config.toml
spec_augment = false
vocab_size = 21
encoder_kernel_size = 3
fusion = "cross_attention"
decoder_bias = "none"
decoder_inner_norm = false
init = "torch_default"
learning_rate = 0.032
orthogonalizer = "newton_schulz_5"
adamw_lr_other_params = 0.0021
max_steps = 2500
lr_schedule = "cosine"
final_lr_fraction = 0.01
warmup_steps = 50
Rows from block 3 of the audio encoder of a small encoder-decoder audio transcriber, named by matrix and row number. Each number is 500 + 25 x the weight over its row's rms, rounded and kept within 0 to 999. All counts start at 0. Numbers have three digits each.
After each channel's rows are labels from the 100 clips, of 14976, where the channel reaches its highest value: "peak on" is the class under the peak. Only what is clearly more common there than usual is listed. The data: telephone keypad tones over noise or synthetic speech.
# c30: last pointwise conv (encoder.blocks.3.c3.0.weight, 320x320x1), inputs 0-106

c30.193:527472493495504437517503510520471515480523491528547513521576489496451498509491477515529542512538547502503556532516496464508505492524521485457509412520519490528539524497506487540509514485481526539463527492507521489513456501496488469462488490520498532485464510495477471475532492464550501482493555491439500536523531439525465
peak on: key "2"

c30.232:454535450504484464519508545544458519487522497530499515491482543468480565526451454462527472464566492481519479510541468551469476529560473521503522448513516502496469496531498505515473479552524493517507510520431519547520519515504534516507506510474500516530511525459494479477516511505475490488497490468474535532472497543516518
peak on: key "2"

c30.26:458477465475481498464499475436543481490508499479464504522496538500534475487530501520510510482555476486540502516487498512480462477462472518497513465522492498447516505500525419486457559511514484493502500507482492566515526544529490521488481476502498492520549534517510485511497501419498501479505522549514496505526474524505500
peak on: key "*"

c30.260:500572487539579496490469489512448489481476532438516529560503578498525485470501529527519556510443466447561475524551537495516508522508510551478522473520492464484503511490506503433522529471514491467517504511416493508498533513502537551457475556530471526475509511527518542483496498505519514526512538527509526509504512503501514
peak on: key "#"

c30.259:510479521499499504549490532539437481518544480474509492488556530524528547493525547495549498472473485502491526507522543518456534478524469479486501494489492497521488471484473460473510472535505490500520475518486513512510511513517461447492561539469448481437461489480480517512494507492476478494518516463501503497475488429493461
peak on: key "A"

c30.144:463489527476454549563472502482527476495506508524524508471486514505480498513468484482466514470495501506458523504526470533508557498436483497538469492546493529478481511476543491490497499494500505493497464497488488485530475486490511490529482518484513509509522489516505539519486495547516499447473495535484496529511511475484488
peak on: key "8"

c30.227:509509485486457581473519457455548490462536457509510497464549527551522526495524476477527490549441487476497475537500469525506494511523503486487558547454511512536464480515452556488493487564536458551444499511506506489481520502551437465513554526473490544531500529473503471518476525459492514517515413431522502467517491521500526
peak on: key "A"

c30.8:444511515494495457484559505501444496510557476540476449498484524483516529525464447441504522566535493535538495479530510494471480437455461509527470491501501535534499538487532470575558500530497527477479524494474507498509517497520503513512522501508507529552496501482497518493471511432490508479504504472456495475502517486541502
peak on: key "3"

c30.56:488485436504510486487555550509499536470518502547534526526505401487538539493547493516462503468488487489489536471502498451474519488437478505569492517524464506485502526509514499567500539510475544495531494479490476466514523503516523477507459515486496489488474511507507529512487534445472530494495467498494454517498501474508469
peak on: key "9"; key "5"

c30.224:463484456501447450506499464500487487568533504533508484476498503518522468519545519539571500522518487511519476500487509509502485488462476488457475494500534531500488515501468524524511427520497536449497502488497489467513515482568543537483491469521466510523481505469486473496504489528541488496512465456502554515491536553535503
peak on: key "4"

c30.252:498472491487489525503516530520515486511476496537460506511468492511507484515492502539528529512505530476494504520451510516523527457544542492499500456518491500487509502483430543519503476474524469489497519503488517456493498479503474495505457502533508496486508507490502508475538479501511482484540488496456514469478525521485481
peak on: key "D"; key "4"

c30.253:475506460490544512523491516525501508520448501429493544501551519503532468490496542487524541501517509545480514516532544523526558498570485480506513528481519530460563476510525553431422503472462520508470457482508552488496523526513445531537539532459522488493527427516507523514463503488553490494487493484460494474492482468478518
peak on: key "C"

c30.111:520513465486493569501537567483516476507470463464543512482484543520467531474526524495525506479582503467521512451524516450466515564504487484490549511538481481428488522483487536456505490477496527462474488493464503482497491528529509539507511522524536514518484484528516479501477488456526514479498518507446505472477499548530461
peak on: key "7"

c30.34:471549445480475539510521538458552494503482514508515467493508538516535507496499468442479534459500500527529517499548498523490469521522507492505502526488560504477559514493488506476468531469491481451515514522477498480484482499491520513483511526539500511523476557487521511471507529537485529480508442475479568457511490504516529
peak on: key "9"

c30.149:481521489501528457506518508512471454518493514487499499498484521525499481501430532520525476502538490411466471482481503499487458505456479529500493502523492436509466517499463488516513506519478454507520464418474463505506495550512493470472517456541506509518489539519519498500522511496515513499493500493474523527500496509456472
peak on: key "B"

c30.76:509551501476479508581518498502472539524492503511499519479476459527504552507532499489510443481449474455466526472520531512504511492488513488473492477482496541506497487469535490463450562555477480456513502476496484488514488482537455512478540508524501463525507466497524453497493472458555489520491493499529515550479518543468502
peak on: key "B"

c30.68:478516456462471510523455519499508507479491476511575503517498510520470497528460492474517515466539474447471483479524484506528520474451522492543457432485484481516523466519509541484498456492471511515477472504493486523513495452479528532483532494502492531552477498517506506536514535442495504492490528457520487470523469507469529
peak on: key "A"

c30.164:494497511560465507517524515490513518484420544552499509481543486450468550494448529506466520472508520499475468464549490487521499491478498543506487503482466499506483461456522534510448480495483500503450496467464477486541484519530449509521515502432481487504481481481538502465530509488525498517486497474527487529507489534494489
peak on: key "5"

c30.135:492482491502486469528483501532441522519491483474507449489476524502524523546549507519531522552490513488508528524500478504496487526481461505467477505495494514520488487480504543499464509528480478524503467455457495517464463473493493461483517506520502480504457491457519502481499492517492495522469546493471467504505496489458471
peak on: key "2"

c30.16:506535518485544508537514518471530543531533471503473542481507500509481494498493506432469519494478513509539504520484487477530531512460511456487557495551473540488533496492497409502496531467489493509513514461468463498498498515500533507490490527549528490486509522505453548526457514546485485488486489480440527545485524523491469
peak on: key "8"

c30.175:511538498495495501494498525487507506486498497508483538541468454474493502438529504495480479546526529502504529479531492494498498519478464511498510488534510523522491532535501495536503489476518493514497470476507477523575479516510477501516496508501494516473480482511501517517486483564472470527564474523529484528516525485513499
peak on: key "6"

c30.171:510434467502493530489482528510477529495488521545508468489489512524563500474534543496543495535525531538526549495545518469525542558503487505530450519538500531494500501504458474483541497487495504479506510484507503464495469513456521505538464529560526520528500528528516491485491460489555451494513465486524529511501493489531482
peak on: key "4"

c30.138:464428466535505545561438532492529554505514514544418420471510473485524464482506492428485504547514536551467532477544515478484579511472493494482418530504536523510498583501434460491543482456507495526490505452506478485513461491494529479556524489512489468486481542534503511509490503539488489526470491471477521479514495535473502
peak on: key "8"

c30.81:511501479459467519528453520521479553467501471522510492486478505534515496515465489499486485474471521485537493512534477482500485530493515469506514532508465473500494525481525488504531521475510459482500492498438507520459481501556461511527499484452474532469474507511529453551519526499496483475547455491536509486538476475512508
peak on: key "D"

c30.177:505529481532492496512450475531505467566511524526496532439482517524493505511477494517517548497552513495518493514461491524516470452519501524496453523462519482463549505499513518489492486500488501482513555489488519495508458506553495529497504498586486451494497516480530483506548446483476528486503510491471545457495493466514511
peak on: key "B"

c30.287:499450433489521518509508453537508461488490519499488496539565471500513480488489471498464464477492502493496506569484502465517486505514489505505547510487554518456497540480531499507488553488520484469529521470464491485489504513517508493468494514504490502495497522500501483483540495559539512479497501510549522541544504554489482
peak on: key "6"

c30.308:489535471468532483492533508497511460494524520471515490436494479444528522533507519556463555499546466497497487476469495483487521503458496476475536559496474480501489468516500482489505498525525495511505492505490495482511507501512455458506476486475479499455497451541522528493487503486493500532462475521518465493488490477472475
peak on: key "9"

c30.190:536456547497454470519517488489496511472513485511475451490526496495514497488481497506498482492469499482435493510493492476515491500454463504535506464501505508499509482530543474528454453515469543460524474487474507525494504479499471511486487481486485482512499474504503525471523508515516447556505508508528520487535494501495459
peak on: key "3"

c30.210:517467517473509543494504513527514548505458554512501492514519491479500505478525495472469493496475494552513517471534480479518523522462514499476512578498534496504488509474499501522469491499511488456480474485531472483513493509498485459508524492519448528494495490453528469457495504505529508477496463497512502490480493499515533
peak on: key "7"

c30.110:476530509507504517534506476522491534497516494457492499509505537530487504508476479507542505501503503543520513544514523522467474507522450528563502509489519549493487550473524484501498476538477556531528455494536435523510487542492522501474519485527506491520497522502511523473450497527478501508500503525477526479517454515520517
peak on: key "3"

c30.132:519503479467491540540494459510537504449431514540498509463544554478559500504525542520458488559521512480499482532432511455514526537533521517501490502498504536512490489500488523474515458557487491499479500472472473455467491470498489531511505482507529521546520526525485493499522480508478521502539482501511495524510529475496471
peak on: key "B"

c30.127:532459516511412444516472521465466470545520478525511457528516518529489495465546512521444534492467507552519509527539468512504490504527501485522501448470503473462483502492533482459502479486481482455503514486513515494509493488514506495493477527493459495540459493462489523480549476465490525489516459457480500552493514469481463
peak on: key "6"

c30.137:512530483478511495489473486474491530523469503555561475497508511526524457529518475504539484454531509503494514540474470525503522486525521529506498520501491485457491515502466541428469475482494480459496559505473481493507501530509483491500551489505456452502501557479489478501500503514566498476508525533500534479486514538488528
peak on: key "D"

c30.163:503503544483483492534468554530503523456471464529522536445504494536460524543497541497503470491552528448449457505556479534501572489531467496489486540457521479534483520486496530497509486527520517500493501520549443505487541540496520495511483547541487514469497521535500530489462503473475491475436514474469502496493495500515457
peak on: key "8"; key "2"

c30.42:467521469481521551512527456485510540508523493512553523517483531444504496513494534466473490519481522531498531492520509503496482482521510514557510542527472517524523510491557535531491494484494517510513509520549458457540468518454537457470462468493456506521508488523502497517501526499475481523453563514530522506469471437491475
peak on: key "3"

c30.206:530527515493482490528533542465499496512509494537491514474504507477535520459512503548527499483452555422505443461538477523559496504571553499460444473465487557446496439492494499494498490518501511533515484509513481516537498487475503498521534506479535503497471521476477493497552492488480526519459457477524499469491492471512492
peak on: key "5"

c30.302:549509489484429485461524528518517490538479498491533457484493554550464494505470495494474490478501494502503461489499451514526557483531498478508489522511484495508484509545498506517472449501480462470540484510505521485487487491492504530459473486503495491498465512442519477488490501462532477485524500490519570501507535503480584
peak on: key "7"

c30.44:511511491501523528493504502479472458500475470511470487502530483555490534530508496512467501526502505508490489456491498520515543504516530515481560523493504528486482488509495483505519537526500523457502507485505517507512495463557448475498466533512466520508487460522499495486549502478485454459488499549506498518454473521489513
peak on: key "4"; key "1"

c30.6:516479492542504459483507485517470483492494482518487477473545535468498495540478499547505497495564438536492538504495513479502557552560485496488460499480503517497491430516475465504495518530482497475533574519459532503502494514495499542519456488477490514521534503476497478484506512523505490494477473480491473472481475451514514
peak on: key "4"

c30.174:465481544516542511477495492531514420502476469508513475452497455509519547466494508488451464495480464505513482499565504497527462485433497528451502498464474500485481431498438514492499530516525504473500454520504511452478499516444477476479502610494454487519481541465485489500523502524489546474481474502510497506507488532478501
peak on: key "5"

c30.192:444515452509453513531512531491556492511520531504448472508516511494517505426558523536560543494530456541478506519494454482488488510514488527510501487505456534451508497484520482487483487520507458461515481508513487471548430497530516465449497533546478516458511528512504468474508534465551514514501505509508491511463503498490456
peak on: key "9"

c30.221:522511507503457546466533474483509508443534538533527479503505478474512496449514484518484477501421525471520402486479470546480445510530529420480482510491481479501506506499475532512435467509505468497531544474537514461515468495509484486513461459466502488497530501452507470501443495493509517493470468496483544514514516497529492
peak on: key "7"

c30.294:489554450513519557488527499535473507519499513492478468480516552537471463552497479443514513582454474532487498479463464491494481524534509490520470519493520509527485435483524469508545505522518503540446521500499544500514489485535476470515535541483507502459494536469503481527495532506460521516489438459511429500513490534449477
peak on: key "A"

c30.233:496543506525508538514477545505517541492422498495515500479480529519474484512505545532496514523474492540486491530466473574485538495480487458514521526513507533480492548483492458473516503483489482521461501528543504511538445513549501518477479536491481478522542556497486537473492480456524523542520488507462499489474512464514504
peak on: key "7"; key "C"

c30.209:487502443479517513530502509463451529461528502469487514507485511502519486508453489471502462514459527518544495483548514509498478482489479520561482530530478543480496479482484501494529511487475527442494494476499488474545554503509469504477501471489473539505485500531531533536504485505519466513486498499482496496486483472523495
peak on: key "*"

c30.242:510497498521484519491536439505544467480513493430510520484459430496531421475508489552470494481551480493506531485467465511475504485473512506531506532527535506493497500499542490509497465539519507509495461486491476461536492480489487509501473530480532483480497500497507532567539512487508501514516538517519495527527512513526509
peak on: key "3"

c30.313:523462538532515512481495511527472497498494488550510512497519503500478559484475491508525485509567514476460506550584534497468520508507495468496483447506495536472529535513480490496490477535540501465548493457494502485514497499507516497504511389550477476513507459507537508504513463507535490504477514482499502512478487487525462
peak on: key "B"

c30.54:497503470504488473505488525496518509506504519465479494501554472547493467514517482493501456502506454504496477507483540497453523490503499523509525544484510524500508471460459491511491523471466506474539506478443510542529487470484473484520489497441462499460509512518492469511535498444517462509485476454512498520475521487522512
peak on: key "A"

c30.312:503515468526534463544540536507480455501480524503499570492511501526515509515506471538508494546498507501531492555517482515484485483494439459525515437514523494523512458524536474505474523523481512529536466477525515523488502503477511453502485514485531507535433505449516518501494474454484518496500485488484489515514507480498522
peak on: key "6"; key "5"

c30.218:486500517481480495528481493494499505496482492513504519491483503523514480518437511526556453478505482534497474488467449502520486488491512493527484518536470454453483482502460500487462459478546519457470516529505483480509504530491422538527509465472457517490526507438454494491523516490504518443479472480500536517462497467449474
peak on: key "D"

c30.251:511501464475466516472555399487486447488490495535468517556521479527507532517553479508565577464514508449508479514451504506488540517489493521534464519519501462476514538485543508481490482464506467485536478548482488463505497483498466545506514546532532506484516521466471547528537495539509522515530448542500545506485522506555465
peak on: key "#"

c30.151:494474506493501514496435484490533561518564503511538490493512506470501467538470479435502528519523511519505481514475488495541547518511557513489497471519441517481520521484491507512469509532504498540523497484488498544526511488457549505546476531479489495496537543509532482510491485492498469499520484494503494503457539479467477
peak on: key "2"

c30.240:516427504511517489527460491464454507545482457504507513485519505486489517510508496468511467504496520525536479506496536497527467515520506516530473491504513483520484489510512509562536476480535515501559516530501478487543509508477516494474457513541469505475490507520474529460450460482517476533452470487526533514480507536486499
peak on: key "4"

c30.272:470536423497476433517535511422418497533459490519529492517496497501504520441476531534507507485479502470478546488481520452489486531520486464508519444463497550431551468484519527451529523501487508459528505516481513488508531502485506482495533517531487497501492449474523493471537488495525504510494444488500497509458522474494518
peak on: key "4"; key "B"

c30.20:538541549482503531543546519517503496520557515546509543494464512507526502459513452515477501487490438473515496568551479511496507527473489501484520527504488540509517543506514571516457467471485504492550517512535506506531512473457527505500480485523483546522517524495505514445547500506462521513532507555463519479460491455470489
peak on: key "2"

c30.35:472473520490416509516496462503532547468466524535497494480503463516478555527548470463512460555554506509470513574490431489465516508499498500496452556453494485464468555487470542507545505431519472483463512529596507487521538509542548501479481491510478484519521533528481552522490540537472507502514462503513504501491527533507493
peak on: key "8"

c30.105:488538455507533499488465519501544482483503463515516502547481509489531506493490512477509490500477482477539516512494522460467551497514509500515542527527494566536528498472522528556505502540464494497454535468503494468496505474551531505466504515493528545491504510548531518480511477536521491525503525489520499516481500500474538
peak on: key "3"

c30.82:547456489503489458499494495531462520526517490503508495513495492465465491530472474458510567479508533461544497485515456484494498480502490431506499476535584536480516518493504487490526522563495555500497485528515514547510523504509481509496481491497491540484519503480510496525529510445482521510463524534527503513493514506494489
peak on: key "1"

c30.87:489539465499560486497490475460506526495499493512461529485461518532489495476433530546565474517490510484518507448501540474478521508485485498520513503523490420486442516477494456450448562461485490474518463506443486492489513553551496530472570430469484497503511474477513517513529511519532506472520551554515507464461514462523531
peak on: key "B"

c30.23:492501445502512481460422451536538497479491517455514510515492498530519433483479496520480526521473493509476534495474506458518511449542443484542507523476508507479515497505482455458487498519479527505518489493502548504497476516466502480499467515488477439518489495465520480536465507479468520467508476518530526571544511469500477
peak on: key "6"

c30.84:497484517480476486473476479494529494491512498502472503457491494553457517500506503479528516472494504501495474521455539534532500555505537482487471560480476534523464474541468498520478515486464515485488498517503559494527483482517447511498556506531470490507528493493498491515542559515499517471476498505470513461526475499500515
peak on: key "A"

c30.46:493499504538537487442522519484492529471508515491476482509471518509476492537522506480513492521472483505460465541445536469462423467471548502461496503461518487529456495498495487501499471548470470494476449493472486495526500447545524540491518512505530496505497533521480488475487516453463455493513502503519499495530516466509504
peak on: key "A"

c30.130:494528482517460491474565480527489513522448485484491516475509512564469500533497434478572469505524494473522503495461451521500479494511520488512502427543497505509442534527482490492520494528498449553505548486508492511506494488567500505546567535539509480468451511448488503501521506507488518504479492513531476527524456500475453
peak on: key "A"

c30.266:475460487536539426535543508450415469450474540488460513515483498475512517464477491515509486500532478493513508513423513518521487436543487517532505516476519483490500498495526486476497516489528444492528448499501536541453539491422522506491475460465529473497478546481542459530531508473480531466524457481514481497485481488481487
peak on: key "*"

c30.306:446509518476564440552488528480441516523433520492506493487502494493494510566464426476492528495485472542507488494530503470505513433509480478507521483521475556450511522493499486456501510464493456481482492508454513483459572501544535499496504508553519499475491581511501497509477478501489493458458549501460470498503508525478533
peak on: key "0"

c30.182:501504476512481501496509485504536503475472476514501490474470492415507521478471531479535536459485557516467526519489502500527468527556495485474555465516481506492515484465507508505473505501477466498493492516531534447508435495517505447475498534450486513514455495499540470487458453494545503477478495509494466486521485451453515
peak on: key "7"

c30.307:510486521506487502503517502452521495517518541525502486467479507507507534519515553488483533500444492496530534502495450508507489505530540495530529544521507541574540523530508465507500492528530488497532528486530520509514484499490518520506478517486486529499533479540498511475476529509479488501495486497457454453496521491515487
peak on: key "9"

c30.153:494502475475496523519467500483496468494487504449457454525480529448508480436452475455521495499469484491467515467519517537527490466492482538513490531493490453529510507504486501521468529472474461490487482494481529436454524532499459469547516493466540500493505494508489461486477525510519494491488496506492511478496462512549500
peak on: key "C"

c30.161:515501507509466493482473492551536518487454511491486510504510508533504504536495463547499473529518480469507464524547492508535516487511502565484493458547487524509500461485507516497499480518457484552493503521470527497467581446532499544499504552498469516527479495518499516486443451496461514478542502504483465484494515467536476
peak on: key "0"

c30.33:490448485463493474493443493511499470491511500476497501549553530454513441501461546489539545503561512534477479501451537446459469465527487514533474462530484525487515588499555517475508483458507510438530529517473493492496529494522473521494527478534502457481495495492502469479501469475524503490503485536465471540482440480477465
peak on: key "B"

c30.189:506528484506513528511505494553453492452489476502534472503537459480490521523504481530456469523509480530486478509485541511511490529438515507467543461488481490479529536517486532502495498528490534487437503472527482490511501507462496490500486531496478534501540516550482489497479484493487539543495486489523486525479486500485486
peak on: key "6"

c30.277:469526502503498490533471469483531512535508515509553477487443393481513513517464513482451519447509474505508506495509466482552509519469505478549490517492519499488526455497554513473535505495486497529471528509482483522505470521418503483514471435490488514507479536464482477499513483504508488517473509477510491510554478528495463
peak on: key "3"

c30.52:483489501442469429512534523521476518464543517470510515520511516479492493504537510555535566534504545507538509501478504477463502506545524553487463456447528540515516475504572520522507545530469541503517482481504510462519447461519506443498544464511472512511530492492509488499519510496500510512504531539517476539461502503478462
peak on: key "3"

c30.25:477536500525498448499482484525513476519499508471523518548528462483477474497505499511516507499479505531452493439456478495517493492509500509586510494469469496515521483500539513491490470488511522486495447551541447458525518496489501516485469522501542480513496467536531496481511479469476486536483510481548441512487493524512474
peak on: key "9"; key "6"

c30.48:477512479494533483543497539490522461504527463479512504517530485513515501488453462424491515550469503523534471489509530487519511493552511466481518515497461477539517514511502525517588541518468514511451580500440502463421505485523563491443484521511491491489504526504526503503468520470524492492535544504511496505457535520479466
peak on: key "1"

c30.180:504553490483503522535482490538504498535523465494547491533519474518484457498475497499500490515549520488508525504480514448502470506504485479508501571493514531505541488515493505484521513554580505500504505468491490495492528511516541511506504491513484505518537481498514471514484480495444463509507466530492491471528498513534468
peak on: key "9"

c30.217:479478525491451481483511503469470592499509501542484517466499538502492526527511500481494523541536517499482488520511509513512535492485524505531497494512477493479505503493490547487523467493517469517532492466534514501517510491508504505514505467492543485509495512489526495525493498533484483479509489517468527452539526505466511
peak on: key "0"; key "8"

c30.115:506547477522493502526550522511508505460475493459487471505473526523500507453485521468449529459450452470477537534502488511508493481518546466530540470494522475518515528461523513510517497479497510471523489498520479505452464525519445512470483526454505510519474516479474498474508467484491476522471508520480511491472518480515530
peak on: key "9"

c30.15:491474509530457527513473469517505508525511519473478529471525547530474541523503485496525478487499507493486458496458526531462540488465500461499491460506478455487524554510483521466472485465506502501493462446527515429525492457512483521467499450497496487495503470512551514513501469515488454483480480467488497471514526538532484
peak on: key "D"

c30.101:478479494476459482549508524507524446467511495527502473456480491512484512503472546492461446485484518427520499485521469510509485506485488460502487482491504481506485475465446478476479454505496537500502489467498432516501515475463517501510507514513467521481498528515458456520505482446492481509467516513495491494452517478503485
peak on: key "2"

c30.211:474513492520478568551474512468537497513491496530508489517516491506476487510460465500459509485464477527564542502515433504528523531487503501502586514510511493454499491500486521508500489471514515478504499521442479507488465500548519507502519502531520477479521479437522511489533506531517510536477473500511545512492476557516470
peak on: key "C"

c30.112:519477499505475503502522516459550515489488500511427559500522483500518511499530522516511542530535539514492534532545498527525509571493521503528514576467489498467505499518510492459519500473509518515587456500501528491458456484530514519490483510502486533514513516502449499534484499484482534496495461503526505524490496456495484
peak on: key "5"; key "6"

c30.203:507521502513448537500416499489489462474498481477510500462548547535476487480522496451570478499486480461503508517467467538515533508517506484466520524472513499511495502491449504523513477499512547526463532562464476488471513510592489503536549478474478511468479496447478565482496511494485538542479467503479503485485519490503500
peak on: key "D"; key "C"

c30.93:502548433484455544476507525445538518498481503495464483543510521544516563411443531511468508531456515544472544509577513521518501569538466474517541559501508503417517513517487420471508485505498550494517513491489508518512432516492514451451524531516490477536509497490514477506478514467507531461492465468438501500481508466514467
peak on: key "C"

c30.290:539534479486499469518464449538509469484506485497533460539531500520488458522543497536577536500484502525508511487441510508515543541477481496532521501478484447480512500459544455538485511489476495435489479522473475498499479495478502480456618493470504499474476479478518540491519502495488488468521522500499492464497537444455503
peak on: key "C"

c30.250:484563517491458495543527488504448523450483504514510483482547521519470513513497500455497521476503527499495477539531490478485440505474507499512481468484476531531508489494522491524482486472487471505508472500503502487493469467512487492494523492490486488487482426486501510467559531467466465533483513523523459448499516489506464
peak on: key "A"; key "2"

c30.150:519481553525496515521516495449542509505494498506491453506494493482484539498524527500489524500462513452508469500502463513520503508512539514477486537506511530462463462484520461460469502524444523498536501495467535512485483499511466480503497520520504486478553486504528543528518450488480505478483466484492481456509502520485487
peak on: key "5"

c30.148:469504477489530529541542525522497517505467542509505535527536513520530504490504523472504579465504502493467525516469540459495507494539475476494550513512496441537517466505498490482492569463544489527481500504494527488505502497494489536504505500502486486521480509492518508482517498509448512553470496542513456515482487487518472
peak on: key "9"

c30.2:493512509486487496522498482528500469522528434454513511529456452430503437506551525520469523521509462496548496514441488475495488503538473498510555511500482461516544480519467481500494503485538505475482528482489472518511513470512470502524460533509449543471465518505454468483498469481485484469473501479512473526473497500514476
peak on: key "9"